Weights of a small image FSQ autoencoder.
Training: 5700 steps, batches of 64.
Data: trained on simulated fluorescence microscopy of cells, 1.9 epochs.
Rows from block 14 of the encoder, named by matrix and row number. Rows with one number belong to one neuron. Each number is 128 + 32 x the weight over its row's rms, rounded and kept within 0 to 255. All counts start at 0. Numbers have three digits each. After the name is the row's rms in percent of the matrix's.
# fc1: MLP up (encoder.blocks.14.mlp.fc1.weight, 1152x192), inputs 0-95
# fc2: MLP down (encoder.blocks.14.mlp.fc2.weight, 192x1152, transposed), outputs 0-95
fc1.440 104:083140092180132114110095153146110142110102173151127126109127149134135063148126104228131187141133112131145113127111157173124167071121154197157114157132120135159171092147165099156091102156162089123106101134136100146174148167075104181124160134108119171143130143138107086141159123121119149129
fc2.440 104:072166140134185153152093141090114115107138170111120105096178151153125159135150114100131131174133090140114104086124168210158096129160143141171141132094143156074149132064195126129159127114135135171139189114095073133148165107121146149133106117119140141111109131167150146141127141083079114116
fc1.441 100:090142192135178066169148127134109105163102116116091169078160068096103102078111121110079108191123082177133102144095147135071086129147108126183114069115159144127101170149111066155143086142130101142125117143122117163078084143114121144158116116155136122159165080076183138122160192154157114159
fc2.441 106:098129094124182110139121115084146156122205147113082141076179122110169134077223213117089126057135119107091101152158115168132107108101144143214116106074128129071095133108170200133137091154058168128122160100126108177101144086145134169147122132156149119116130059127121125098150098125130138100
fc1.442 098:124134187124130121145140109118139140114129086108146149070183166107131097119132079152164134129126116102120115119154063125159146174122100150123152089153156103109161127123080173065141135120097165160166115122212099102116177155115082112124190150116125103077117104130132067115083028180100152122
fc2.442 097:197101119186159132140123138107113143110151178176143147172106072140172128104118211165111092151120204104090131124139124162140148119157162140185134117148132117055181112051117123150110116069145093162088149127133182092099132135154119146187111153158132135085116067081098133142133159127077132136
fc1.443 111:120147125130130141075088146164107137149112083167147106092090188174060115188108092147135146083138107139145139106084064109123060142155042101118154075151108162139137144049124141138111111142129120146128150121089172126130146130107135133134170075100111121089110151107171108138161124087157157163
fc2.443 103:119148141141101102100135145089145160066120081112108129187046110071176105128141136138124144110159183147096163084144086121116172100130189135150142140130184110193113096111149153139087133126156070154062130117112114152137146097122123130092065133124104132119131153117141142112089139189093164098
fc1.444 092:134137142119139113095140105143108140120139086132144134161135139097075103102070158086085083127099069080071137122121091160180169146142141181082122073089095155057197187213087107114144113066103161152151171151126099069145160145083114142113105100142174122096166094128083127113104170129136143210
fc2.444 107:132111171186195131115093167133136168148084109145141164139139110172129130177130134135163154118159176179199129151141140130074161136142086176131184166105166120139079129133123153177122121069139084139177128130123141095149124144078166154095140085104040132096132169086140183156114191156078139149
fc1.445 099:101051150125107100119157122075097152116131126112155156142079119117109093166150108122116157138116137165132125096076119158150084144190040081093116079083090146132068100124140146143179143119068191193139128094079130146182154121122136209115053182145159142141092154121151160120060124069106119114
fc2.445 097:136121128165097166171097138172100115122105187095162100191138152150078061082135098074146113108109111103120099092111095166141159060109183105148183147081154096101097095108151175167157125129108179147139160132166101105124082123188178115188116182130072092135151206122126120130127136124120109162
fc1.446 101:167140128145093151154084124187143114123118090112136155139126096139065166096061125115143119193168101073180103125075134140127107129095159184124139140133116151110125070176138099149141131144099103157094150066120164149108093081109152171147155150156122170142163122124105194126150096143118129130
fc2.446 109:080152179185150070101131133129125169072084159104150144148154137123136174192143134133126102134118098139152081065103137095148103159130162136117117107133099158103119155205177185133220145164116132130056132141077124101044174092102145153153103111125147138155174138180130118117118131125108059118
fc1.447 095:155140120102128132096142160131159089058103100134079076126075141155157111166119139146112167066140105108103116148167162153176146139180119067094110164125161116108162158125140107113141104121136115160162078110123100142161109160179041077149210090128141185140109112090151117101146084130168070152
fc2.447 091:140170147124106080130100151126110118128090189164126141124048117170115162123148115131116125117127142101129102131127140211141142161138155018072103093099120067031111202163136085150194153099155112205153139134142181133101145102139125068127092122127100119101155142134146131134109155112121117165
fc1.448 097:088108103146133168173136114161167145106104096117163153131117087141176123141147114221127085061161122164132168122123157108136127119151168116137052101171072097121099135162133108091128195100148129131073091123159160086097119097123152157094134067139145112139136148118148119110203141153164134167
fc2.448 102:079167158138110164122061158145128135105117116120119123175145138160106145156195058139092114138178150127040124143129087173147143075124150168139143169099102058108147111137140093110143109128189152193128111138091183144142124117096085112134166138116063172079066170127168104105177105155137160154
fc1.449 100:130124139157144092066135162167153117118106138121192087141123114110152100119151121025100136131157157168075133090137088168159153164095088152143146143119147122138184111120145113095168148161163167140103119140192169148112124201116151117204146083118137217114125114126150118175129138116053191137
fc2.449 094:090128167147160151126088105133098080137093168190055100110186125054170116123135133100147167108091188122131089150164090154159122125070143097104138128125100137054117101158159113135073114109183114099121157138144086160129100139119181180111123099149103154117141081111126089121141100083104195161
fc1.450 101:073134140123109157124172135110165148119176117161169137109130081158168139148220140105107128061146153135167149101115141101110114137135182143099224104081140124082106137113191105183120139121172195172122068139142176115144131204124116139118071110138154161194103144138100136116125098116175147089
fc2.450 098:088148107121165144168142106123107129128113142139142102170103143113175121155177093151140100075172084153149107154098113177156159126085118220069151108178128126113121096137117118158165102148125144122106098091129151103125139170094096130087099153146212126122072069140120144130145162173123092178
fc1.451 104:170159116098059097088122155105143175104142135122125130179126165107127136097080133148106137147079113069192140056130139076133129160104122108113125102112125118122172133086113104159106126176126094139140197240131089048105137126119115101069135141157112200094128104164052153159073104114098125106
fc2.451 103:140160115175191169104125121170158183089139165123112105160119086125133068126100097164112104142129184212216100155135087112123160106114145150173133159110143121175164191128130078140162152113135149156181166172126171135157154172154092091140154124108144107123086185111113098127148155079113176205
fc1.452 108:158111111119115182116112137139123148148104156177096153092175165133120137147153165116125182156089092121119130173066056121121112092142162100187131122078094108028184122165121100153137182105092150103158096129132093184071150124110076060162166112195154122106129077101150132068119099115163130088
fc2.452 099:097108171124114119142138145141137133142154131125147116163192129090131212101129168117104114105139133147115099163129153103140119097145091126132161114101135157105097115100112147127129155155132119139166185079158139184046071108136100154120134166164153107160139116154158106170150096082147127121
fc1.453 093:153116146117118159087159070134082108119082086134105152122101115165130181160087148160141091164080145151094119118139115116043104124121116174131126132113154116139140042097137119095195072116179085097127117098113148120162095164177141134086094151122182117148198172146116065075131137138172087101
fc2.453 096:105140113116126109172036135124162148098136094150145141124101093179182111143157100085165140116120136132151109116162097123115131132158104111117177051152102097180128115095140147155183150138107123113169146137158116128066163122137169066155091111141126153115110109099182132166107154149151086088
fc1.454 097:173111118152106122100133133101102111137141158132126123118097084120089101101142129109115146138088112067212137163127110104109124154144089129151178107077143126149090127108141112137123135120124148123111120103096109050126161163176100088145116157133154109127158040237174195114161111108081150131
fc2.454 105:139146132131163090141160136133158183095145108065138128145080136115105148149140188118126055088144081116125127061142127099169098122153178127165157116143124121193136110096101141089158140130140160139106099145104102148086140134060129111100110203099119055186107170150090104123098126127129119148
fc1.455 093:186141106084140128097109139131100151057115121133148124136210158128196094206100164115168163133158145131149111128122100161104093125143125105147176158194126160087136083138120175156121132169158158076132074156079085189167070118113125082156128121150171131200141129109148136133167069144099107140
fc2.455 099:170127112086149117106117164110103145128120075125153184169178110137200086165177114115155113052119165150124084122116140075135185124133092147159103049136113109119137110107130126151135156133050156143112064110163107185112189138150124167091133114084165149128129146124111113088181131146088119202
fc1.456 100:113125082120170085135116118113102067121138156120102120163056194163143176108107147032135150124191104135093129165130163136135125126144186125115087124138129167138135134079086114154157129164171141122153097128126148089144145166088130113171129142095110180106171131139084143110105182124145159090
fc2.456 094:102109133123175099055125106126106129164156133152133099069182126104157092146153145089135135067079208112187122128129159099136134079157059129169160104140102091117133069126137075108118128156135166110159075116164150091151132157132135132148113125104068175089118159076120095142130151116076099137
fc1.457 106:093133151170112119149160153141129123157116132142126119151166085121100131020160131112158133122183126118219142087126113150157105091133095102083137102163114096114128082101114126190163098131141159138079125172164151099090121099047096131090129179139073102116143128137095065121078117163193159113
fc2.457 104:117120071123148148101123154150071106152151085127172144134060083121131045124117072141112081159166113151123108113136085136104203120103165149165158092188145083107115094146116111129145154105135137118059077145145137119152107100132085114145090184119161129107127150124115124141075114150120107109
fc1.458 091:145123188128154107084168160093156126109110116135115182139142142144128122164123121119161128163096136162170082125135144138110170157163162118139100099114070136185123086125117132097134134108151184119123132146077172097121197143122104119127152126155162113075125126114128171114221052120142102148
fc2.458 099:166122090122106170145123125133113131132122065144172126182085132153102076093107141132147136080173133030129124094091046124126163074128070143142132116147082115057133147109140151131091179087147136115143083090144110105146133150190090091149146105215123148121176166137162151177146159170154148081
fc1.459 099:169173083157124152125109132156109098148164163136128095129062115186114096154078167133142099149206074147180136111076152070121112147135141150109149169166126139135111168143143166192151109116162117112210131084110149129168093075128113152143158158180088103118141085171115066115127188126119149143
fc2.459 102:128130147135152078143142152100165074119156132121091081093127067165086108130111109093109142132105120055159143125196151173115118162074177142097108109131161114183114213102139135129097157126099141073086133077123148148125142137150108103087159162147132156137112085110159100155147087109155098149
fc1.460 099:131126160152090090141131138150107135133166194124126137172109118072149092135084130111150091156093135108118156105127118063086147103083127140109163089129140126094078105160170094112089192159151130085122127133093108140129127155156198076107142168167148167067158120110043118135116118156162065130
fc2.460 098:155108109093132128103091111175112163140103076128148171149145105093148058178128140180117140105166099110105159146144071131108112127117146216133154093060145187104115124154129075139117130135146089170179164142218128149165126160174165141075118135125156108163118130146115177088116133147122097180
fc1.461 093:130131064093061139120178144161146131149101116131095133132097118149063141129135144166142085125103079152154164131125103107090180111098106114118064140120112144090098144087075159120116083138125141184135129142141084133100143111126111145143102161140108120124118116178148091180190155142138066109
fc2.461 100:159164124114111120134127186093140108153130168130138122094142176133138141130163187177145144064121091142125053137118154143150141143088164032104154110117104197164104113098158143222153130085089035126132149069111140095086114102113123089129147107087179138129090118142151135129125161141128094200
fc1.462 088:122192140100120176085107132129187159168156085142079136157117121170114134096148182152128089090141170173111094167110134105138133111112141108137155143183135052123136143120132160069133177099134189120106145137144124112108103136119092139146049124133070088106156132130108116123118104144168134166
fc2.462 097:161119115107145119143069181187132160135111096098126122112150090154137175109096088126107159099080169117139130147123107212155079120135136097131116069132127116123114166104144115066121110158126080172184069176139118107159131158126130152172118060127194123127156135146133040145170149171147086092
fc1.463 098:142233112096128137124117116155093146177119138107084143110158121100109118128105099130075042132177123146082170152101077094157089175099150142113145166176111120117135119137200078132131106086136144112167170132130091133072103107202087090132114131164133132079132102181148127185125134062121113111
fc2.463 093:116150121102112117081101166142131130091167160148109130148101148119103157183089104085087158089098163093108095063157113140168107148064155146121161077159168127083147157097139122123107135140152116159122084103111087058102096115124133093130248148154188138146081137090089129149086134112124128180
fc1.464 093:107090127151115066082125155158133051186120130170143114096169090133093124108107095080185152157094162144126157087166145140171143127087166127134116117139156137071179202190088125144150137116082145163164114171096159188153192168129162136152106155142143103138093098116097084160119130122104139119
fc2.464 091:150053059149156059181164128169069159149152173107134151120157139142113125119177119225150169099132123172159099155219126114148144149136129159113092112128177133153102138124138195148089150154128140095113080119127061136092168139118077124138122138095105056159107128149085084129068165121108084103
fc1.465 095:076114123134150130153103117112105124182189132123149083110123157121170168153103117068147152137055166141110191182137097118169167172056081157131121133112136144180126099148132136149124128161116099128180139100120124164172085170137123121087107130071121111181148116094078174136091132139086163188
fc2.465 100:120139112134139141115152137191122130165092146123074120207128146115099146097096137068072128129104189167081169077122124167166139088071142125075127157163106174180155097183199131148108131124122180100126117143087120155152105077140107141086136156129170119179097136117156150149095102114094088119
fc1.466 094:074151123092096135135103160140167162066160165142124108216077146173143082149139103179165094137103157159145122146070108099154152097117050099119133191112125117133176083118100080089132110105129110102083094110156096103127112143178159066104086122105123117105148150134177096063137163119168098162
fc2.466 110:129091103166117162166078118128152123125130096144135173114126169145174170168157142139117162139161134164149158182069129099116166112105131109137133127138168122085117055143086161060143149085106087091132146144155162147162124085134174158173131127162100067165039124129129151107127101119101111131
fc1.467 092:150070073149086114185199129092130145100126130145144162128059159172117114128136106167180139168122140190120100165101119146160128098097152084189035134185150113180145190133108099129150140055163134114087145105122146196098109099147175118115110067099157120201157118111113130184098139115131152073
fc2.467 102:141126149134171132137118085130141156167118152122149201163115132142203094100122164087127102145136141094118034143149110117133101124150097180115141125164102099108115119107113147096137129143119154151114057120094126143177139137108067157131102138158122150172100131175131066093122191047100185120
fc1.468 104:191097115102101134180091154126106139102187099186089153152094150131144124117069131145121112121098141121101151126117143125053119112140112136097092207132151091083105130119157065140140084073136140130083142123106122144114131083063155130130129118096135122143127119068136110104128105142105083111
fc2.468 099:118120124120092136127097187147074102148101111115081137124050097154150129124096114128132129128147133196104143163144111081114110089106114132147109145099143098178053169134101156167086151119127146148117179094101138152143104131093129143090041135156116117129118136034115245176121107115134137053
fc1.469 104:134100150152138148146160140140119108081089175165168106114137100160130094115117166106174181075130055105152134089079147207156104121109114165146135101080091128149126095101084114028108087155110140153128163086121157142082131128145107103127074155187148157095124156105156092121145159080088165160
fc2.469 100:177183169119128154131069141039149182097118184022118124136134137105111187098165114089133152131098116144137122132142092092113154077170123100128107092152133089085150131174105182134188090153098167139154176192159147152108114147131135129098171107165115145127169102083169060146081115132135137094
fc1.470 096:123116156153163145084129107074143127130082197120117209185134121120128133161080150164143114104170120131101119160129081059120114071131133159131100171110172181098107168106166130096109094092059138105127078150195094077107115117117029173126134157203140141162108136139130103086102143099170160136
fc2.470 101:128162150061157154130155128169191162068158150161136128122155133143108104126157122125175131149153136092125161136135072109104146056177130134148158134087069119112133143169092137145105102192105131154159101124156118153123132125115107106052050158152181090101136140159161122170147181149162057082
fc1.471 096:155159080170107108191138185134153163114173179074130100050136133184133124171110180085113165119119156048157146170091140141098157137138127174151099137089191197165121141095144145087156204083156152118135137118103145090105152094127124129108162156170162128143100122067107093146128110159103080125
fc2.471 098:192162097121110118135130116144147147142164156123114127160146071138154126090133101144153135194165114155171091128133124152072084142081135151069128164122096188103091053135096103123119160126064128101075147165129093048142083184131108144169122128175100137075124082102116118149096151126093150080
fc1.472 093:117152114146076097137100125141070086141142142165149149144108128110134136101160070172163086145132091086112078186101133129102116116056157194123118159088081148181127128093149173162187156110107184176100129173129123117132147100104158132137084139168124102122108132159149133125156145095075162106
fc2.472 102:140132142085124093150157127153132087103129110116110110131143169096141186139148104104064129135230102129072148080122089143101118133129164105098124093138114161123129173160095149112110135170102185167086116119173120113137141139072201125135091132109125115169128197109132185056112195139136089108
fc1.473 095:013131132107130170094147130102097137093128149196151102143126119120155117168127087110153114165177137152121143060100109076069144115124116094185154108148145167124113101163222132198133130146155137130165057109103102156128098128104073133132173101100117111201113120118118126166091136111165138186
fc2.473 097:145104156109154066104121084103176104114124205166108141152117129121147110186067188121097092113094208169187107158198144161137098151090107152134085110151123143166092186072082136136136177177103072128124128070116128151151090096079145155120113126073158142084158104126147094109139168093128119159
fc1.474 105:159102078140121112131087134208176151130121138143131088081155079157134068135142170151195156105148163113136149127149156133104155148106163119161175119079122150175164163139153144108116038158118122193065146122110108182109121163097176140087168100110114102191098116114123152092043138129160124132
fc2.474 096:096097146119145130116078132149139133149204122132147128157110128092136127093131183205109136097107156142133153209143104106129127170204193182202116156130086102174136096145082091148097136125140218155083173099106102144131107128162118116111114146070069090197144141086162110112178090066153124169
fc1.475 089:095131108091156157124132177150162175080121118105105118153099129176125106156157156131122118115108131076108129124137128092141118100152106062118158152127123131161110075106212181166164196107115111142114155146110133105155135148175137051122102067115149112117142198179146103135099125199140115103
fc2.475 099:118167168116129164108142110150131107074187145065106093114138163110117166163166143128072170093090085167153156118119079149139169138206157157140120142143110160099105162094155124108094072133119101134175095112150097100111089135096151105162139157194163101139144094123055127100108113167106120165
fc1.476 099:136145052161135131151116099143107163081120126136091120099104150145061186133176129122109145111132113154114088136087203176125128172200140073140146083116127117147114146109068156091120119104088145120134181202128104125122109068214134145155114079064134132140076122128118132112115159089117134173
fc2.476 102:145122135103178192132069107108154107138103076186143171113137103169148184176166110150075075159090162158126128116146118148135110129178086096111111123084154142168087160126147159145175174123133128075159132108121127098181050123148089110099085153131134062149105128114126157092117101139099136137
fc1.477 098:147199110141099123073134143121124129155107079126137103127179132072125134118168138173123165217119157115112095122153161121119086098097114110148114122090114087124087117158088154112140134169088130144106165104138137150119183120116166131085124110102117120102144161053055161167221151160133152097
fc2.477 097:107146123084130105159120172121095150170159152120131092158139185130181098134144087101090079126177117060138141119147136121163152080132128127145062173089101131165165133144168135101083164097097133121091184079168158172133133107158133198130139136120140089098108141109096160131133106025123131128
fc1.478 094:201127149094113107150063106150082133115115161107106152141118135100132169113111093061116148126066095096101150139125048150120100178102162122168111109100151083083163223062081151144143115129081116098108139162102107119176135129152150112105154125152112082080137151186104138176170167123090087165
fc2.478 099:091115150123121185110143170079123172188115097181162155147096107094117098128182136093124150157165200139135120128135129071147132143132033101087149103126177173124131152128145185112092170078122117146160187103091088191106154129130173122114131139121142130116165108094152097089109126113094135120
fc1.479 101:115105173117111070109140104135180116113106151135136076123102120102126111119144165094130061114175126142116138079118165181166148103184084112139107150136163139156132095048124088113102132082132152101133158124181165116100084101156131166183093141159157000135120110093142155139101140121093159099
fc2.479 102:135127099108096107141166127128173110187084049150113165073126123099160110073145198121119113158122089211039153144115129147196164125122133162159163133128152144134127152087082047113097190128164168141131130110145126198178071106126120090138112143101092163157145108159108187143161154103182172097
fc1.480 099:159147141124160151036213097103064141142128152079201125099056107124158140120168176132133141082143150127139109122142079149109174172104098101101128122070085091109189077095086117128112078097164121151131135049148113099119115189135130054139136126116089081117149144131129131155120109125112137097
fc2.480 096:128116118116065093120174149169134153155164081108102173159076111125098076140121117055132156103126100139184162167112151097145150143129177096071053124160107073164171073094071093115102138142124130180204180138152133123179142140119127113184106163142184125102140098154141092172111126145195109167
fc1.481 100:195115135115135201063158170182106167134132139123088150130102022094133131130130108135127123079126193153186093165119168130122129233116116090109152115147098128152149144144143145087124138113189160136105118147124087159107134142174174139122121131131104180084122079062111192086142127154096151084
fc2.481 093:142128133109174106183084059128128123125097103161175139114138149138151138117063088125119109205078111140080176132072177103095101139152143136044147109123089089163165161134134123133176083155100067100146112109128141082134152100117088113117110112130169149181115069146135156177096144077121133090
fc1.482 102:158037132107105137147128144071150225184159158149175141066101094086182120112137110125129122152101163160156083206138122097085177131213129120119086130154164132096107087184115099149168108142105180100118128123121176097069129122158106108139181193116096147083129121157134172172125188106115116167
fc2.482 106:141130119110133119131153107126111121125133101117180132166179119125129142114097127119084095117181150166096115124192116156148137076198129146155118158108117099163088105108215074094158113150142115145148135133123109111068116124138085124139179128097074163070171110116095192116154093105052083088
fc1.483 101:146186105136143117090175073160078224063220152149069096098130167171137167121122113166137148149164165150095126152145126135151135140160199196119172131115092093091128122182109133147030108154167136107118107090124124080152119109125112165145106143159151116124131093163083072095108117134098085130
fc2.483 094:103147130138212158126093150114114138128134170154072140147136128101127148096125138163157101077157122085159149110093116140136111136182130146141136086104167118099124144106098103148148170129072160131095104143095160192135095084127198094069171125105122163136141115114067082214173141183051148148
fc1.484 100:121164081084188135120136148082104136135165150155090192117139118171175091053148123140141162122152136120156127109149136152136159097173064076143104124147163089143100141134098050126164165135174134113058086192155128153142168171143151112097154111148161094110084112124111132178128122172136146089
fc2.484 099:120096179123164130127166178174108145161088120160146105109101092162157084182115079153162103117140089138134153132116159122145134173199126176171078095121114098177201117155150171142122117174068122133077113169095184134120088086172139118103115159113142145149101140124156124158114129181145163173
fc1.485 111:116140134114071099124119108116139124132188120087136095127123094156099126128156178110103162099145162080135131180113131086111069133147147095107072162143162116139130107067192101173126131172190097150140059168133086118131133178113188142118206159148129123146087145126205140101134141097158108116
fc2.485 093:148081184125156104117123149124161128168124144157106138118173168163098144099133121179092096087093152184171142093121124178110118150108108101191121104175150128137111174161162163140139137118041158119123087140158120189119046135130109183073101140181093163096152135055134131113153134122122151131
fc1.486 090:106076119073102142114081111123165133136171165114099109117157151169157063135101126117143059089102099133097197133146127139149175206101121162160177095083125139147093173107133077154131156153123174192040117146119082099170189105114154109133112082143125073082120059137183140134114101156109105102
fc2.486 107:102115059129116129113180172091144124139112164081094128181139067164135122191082123131120161066175178098168104144089090228116180132175140143130155124110106157095153181084079120102152117097059133105152146203167168136141138108144139123140140146142132131075179113144109183120181088144157143148
fc1.487 092:166121166157095129094135119164158105142103120145081140161121143108144152094153154130135131120113101089073156138116090164070113041144124157192125111138113133110136167081201136174156147166159096115155106086148099182107100155212162101094049145147131094118095136104077116129106147140116148157
fc2.487 098:077157122164183093174115151103153115043153115112133120042081104124106113071196099105126164017158138168123080102125132140141094113152116158100138126129113123157128075098104111110152098092085136148094170124133081155127150080085096175147092102130109131087179136167100128172157135118118098047
fc1.488 098:115102179124048110130113142134137228096106155132208139155134130099112178143198112164130187048095083072126119144137124162141117096114072124162156164105163154106093202142165105097092169103144156138131119114095134092115143162164092055166156067128105046108081125150160140131178147160159106183
fc2.488 100:115118149064071087086146116112139189171114102123134106128124172196074124186248136111106106078185181100102135136083128126153111108103126173099125143168135175121120180100160112147095118151132164124114178154148115169188144152186157080094102121103124136118154175097184138118132135177128111189
fc1.489 105:096103095145130139093126142153124131114030099158167168071132121086137086058095128101155133165122113116153094186144099156140098157170144148146126131101113164154101082130166106110116127118178091097198164090144149149146159113076121097085092128122167102125080156099109135116085198106160150139
fc2.489 103:099068048106117088076108145139157110098162092185111130094165125180136169228159132124151155125125168119126135186108120108094114102150081132090164138118126153152126076159081089106172107157093093145122146123132168097107077160119083163140125100153151189181121128160090186094112067104093085165
fc1.490 104:122100148155138111122096131123138129141081052083139069143103121123128083186110149123082169166129119130101133097131115166104125126119211099155118085131096155114134179161156148106137052132111095147185117156122093191168122104136125045087073126132127129174138076067160147129184111109097114130
fc2.490 093:116113173155165085099153119128115152122108112097105100146095179167147090115133106125187180096199156117133136131118151209104148221159168106177084129141083136187101158167113115216193164090099149107098101075147128106141148155128128144067136139112098161069137137078100171112112161126111142148
fc1.491 102:119117135133170128129117107104165137148129163080133142150149190128132146142155102168182135117138103097136143153136136123128144139121172149091106144105028096085136065135151161136147139153132089101149089114159131160128047136089038102109136099140104104105072185158154110124145140130133097181
fc2.491 091:076072135124111176147132120154165142093144118063161141147149137096110169088109129160191109153162129114084139148074161076111084150136159113102085068128126110160153128151111186143117118145076156117093155133138110097124148164150156112127087125101113116135161197185166144088139158105178130132
fc1.492 107:154126135121097158152100092136190133116160136155083120102094123126100074120179144103122130124149134149191129122168103073143132117138139157218135142138108150122186109099049158137205092112124114097133099100093116133145136152126108135145089160068076122042115078187127105070115136113154175115
fc2.492 093:047062134106135141112158130144112079176123123129136196135137164147134088150121095148138149124072141163131192146193136109077126165121123126123136155144175112176126111153091143143110088111162088164064152158127131103167128106196108165143126119112134119190163149080098143144112133136150102110
fc1.493 094:058167122116119132100145130122195105085148153067192123135202117099127070125107144134140115125056089140141124162094170078119139122121098095172128080106070125128086142145078115096151110142120098122123139166123058132116137124164172159101141093083139145106142157175144131131139120112157146186
fc2.493 096:128123114081153130141155180181072118126132069190099149132100160126098136049090122062104192130101144154120111126112120149125145127132165110207179125143080116117088098150115158092130161116160165131140153209149146181102125121147152084082150166170124151130127156100151129080162117119103088048
fc1.494 099:150136181159130102099143153118134151200084105085162175137176069132051120191188109110113038136129107146088194094078086129109148130106148118145108101142109165161139134131144193083094107171108092166157111135111117133077081137151160058121090137099187100176109103139150158089148108160118104103
fc2.494 117:180123074215088136202152112131118081149110130113142149126141090158124145138172101125101159153091081128159143089207156134143108152112085123152141154129089105136143117074151109163030115141100160162068101070089154168127142107119163122125151165091132148135094141136125117117070181093130173099
fc1.495 099:144132097126127130111113150143058160159092181131115148118133106164159195149109111127110139202135112114178128136113069148108141147145130122155168105139151202159117089148108142146100137167111106130107133187077120124116127105088094107138233170091180172118157146174192051138121108129147078093
fc2.495 102:142143145070154113113092143126234097085187073150121123136135144102141200104171189118114125140091110097160083092154094101119115139070170161103095174074132097139153124144068156085105163166140089089182129094158090122135144121104088140154172099081104115106156149115165147080148107139132149127
fc1.496 090:050177057089164170107124199135095112136137181119134163157127128116108175087106088098071157119136132119124103078157121092106111116114114165183129191129100175081094113134173172093208145147086133172109152191071112120135108133102102131107077104171176154193170132161140141160131155098136143123
fc2.496 113:156131076099109128127154132188120156110160061124104128120147124155095126121119112142128133146148146123122134095118109099101127195108127141152117118165125111162170148144178145183164126015133073053076102123203098167124141121142129138100103185152111093156136083119177132144145169185120110162
fc1.497 097:132160086124173121100174120143086120135134117134117201143180121159125156178154114123092124149080122109210182115119142122137123154112086099095096170089094098090102143141120155141091179146121129107159131111106119113106129101177126174108045182099121165100060173101127152078126169176118128080
fc2.497 107:147083095101149115119174138163119063154082096082096174137176137099122088153156119114172132109129146129180096154092130087128107114112106146191114161081097144110118153151039117128163126063177129164070146123100059141116134183126133123205134145144146067143175113130169139136122116149106093127
fc1.498 103:115044172127142147187102084091148073145141100139096165112122092168144161098100132137088176104125192174099162080133161165076114113155079118161091132097121107102113106102129155158141107162183151046180123118120133168153159082107133168092139107159115130144175069104112118101106182138130111164
fc2.498 101:136136057139082123211089111223137149149147122088119127112100172097112103161165143122158154097093156073110132111127079123127115178085136118163123188153169133077144142140104129139211119130164149146137144122100207142036128075117102130144155157103094094097076158076181145114105158121117118131
fc1.499 111:136116137123195195125133062174086146174125087103106131106123106149123165133093140143192117117128111176136146135090129147130136150091172175127122093101160133170136140180061144073179067111165137119156111071143154209083120062157169114084192164124126149138085166155095162090123114186141129038
fc2.499 108:135121149205116134175115164075182086120108149155112170114144128091088068130146192068142139141107136151134155138131047167108108114091164094123090092139085114148193060139142147127060129156153129125079164153098197135158109130141118087163169130115070139124103116152148103119100097099125113144
fc1.500 106:125140123153168187092086147141175148127104113099151127070133112119148123102158158130196123148139137111189119125140145103140125174118125154137130102131119174136147084147217105095067135146131127173124096084081121129099191082185130148138098174144093124083100169114096163128101138094127170131
fc2.500 102:144146148146104110127166107117106148143188060122161137105155090147145115157170205146128086119146082133107172152101153081144176149136187144135107117189182141138090072125098102028121120088141109163104076078150122069112176115141175084103120143103111135132116121063181154124104060129154116167
fc1.501 094:137076112103123138170109133151197148126141147139117078087101116150157086119139122131143166120027160159093095134138115034154153104114202118097138099157141143086132090069142127155147126111114108110130098124128103137136133126184149139139152185132170067115157132109144095136073155074112051044
fc2.501 101:149155102087168129172094163132176137115128115120162102111144141100168133051156127140158158098076163118088129084116109123055140127126109104099110151059157083093165149117105150196140131108144197174115154099156183160139111101155129172129075137088129109109145197133137074062194163113136117106
fc1.502 107:176168107133141158159197115124154117143097096154140089118134081121056082111122130126182120128104117125188103078135095088129120120126133111167147111190116159135090094100147192068217123152096115128135102081133183151097109098094085110129084106133166032135167118094161124117143170160125102176
fc2.502 102:123153140103118067132148117157167140123130112088130130134151110056150119188094114166162055137072171072071147107063098102168086125157094118124159151113131109153090141153128107140146153142100127135198149105119140148119137081182136164100087144123164158144128113152133165161097140125163137095
fc1.503 101:117082154139126118168174116095100108088143144116114102133101090093143204138074089118109141112042124129121106110172138137122126101139156114068094120109133160102129099099197112126142163086148129128150203129154166192147169111177165159097065080119170134137141142222166161131159151159114131155
fc2.503 094:129153154200161104089155095183132101189085156169137092131059125130076100156125146095130106185176158148151118135078155108145165138117129146126130100162126106177111148149093157101145101152140169142196139136101101142134159107097091129210162165127065069141127165134145106081146102169176195127
fc1.504 098:110101121097105161186127122111164149164153107104220158175116122147122117093142160146186128088108109139103157165092059133149135153157135065080181162126122101097128149156172093111127129137087069092183094192104129185149114119107108081135174086069109102116108094070164135134135187092193138100
fc2.504 093:172081134172055091123099104146153120109124095098141172087079134117143126185135118176143117102150113125128173142132125131201159134140145122120119111168139180123108137104156107077182137125131105158068208145084118115124104121141070148089082124113089101157110110133116133099161166093113129177
fc1.505 101:135106144122080159118170105163130121089195181137216156141122115153114124150141033116097171136173094086093114141077116107194132099155118115116095118110148155124135109099126217186133134112147104148126116083119092129106117125121108134097118085160112082138057180151190111103114184145131143129
fc2.505 096:122122129191133096080130162135127150140160131216104159123144167130160117145093195126104124090132092171125111107142143168128110176126105154086095114106170132153108166068141135120076090150152124177141113060121160124125133208116169181166118107170080157144107100135174081148075145150160131109
fc1.506 104:120122155113180126136152117084129153102113112109145062128161111099188149123126130208106126194205111099122119127093080079127136157104156167166161164051160131140112162094118093121116087121109125097138101061103164142134083118156100105114118166170159146150163122133147144153106174141107138133
fc2.506 098:150129155161099112157121105083086085207123135135094113163076152145149139144105185062061160098093098144134119097154088070100128109108158108107085118100043112119090117111117133074140116090150151102101137125089124141163130186141178109090104097109117180118165197054115087152090108168150091183
fc1.507 100:114114117098097086167093104078140121168132191172136116108137137103165119117102147157128089091184085159173143145139098076125145123115167104154116120077137136159084134131148127129148097187166103102139154121140082143130159141098050116206103053111133118158144060129117090098116154122158164149
fc2.507 098:104152109189132153116184155167138064113146138138138112083095097103120182096122123135081067101110139126107117150142164160156112153117117112130126147042143089139071141112143102109127167091091125161130103108075172149103091124111102106143160092104090129072143103125162129172098149130091184080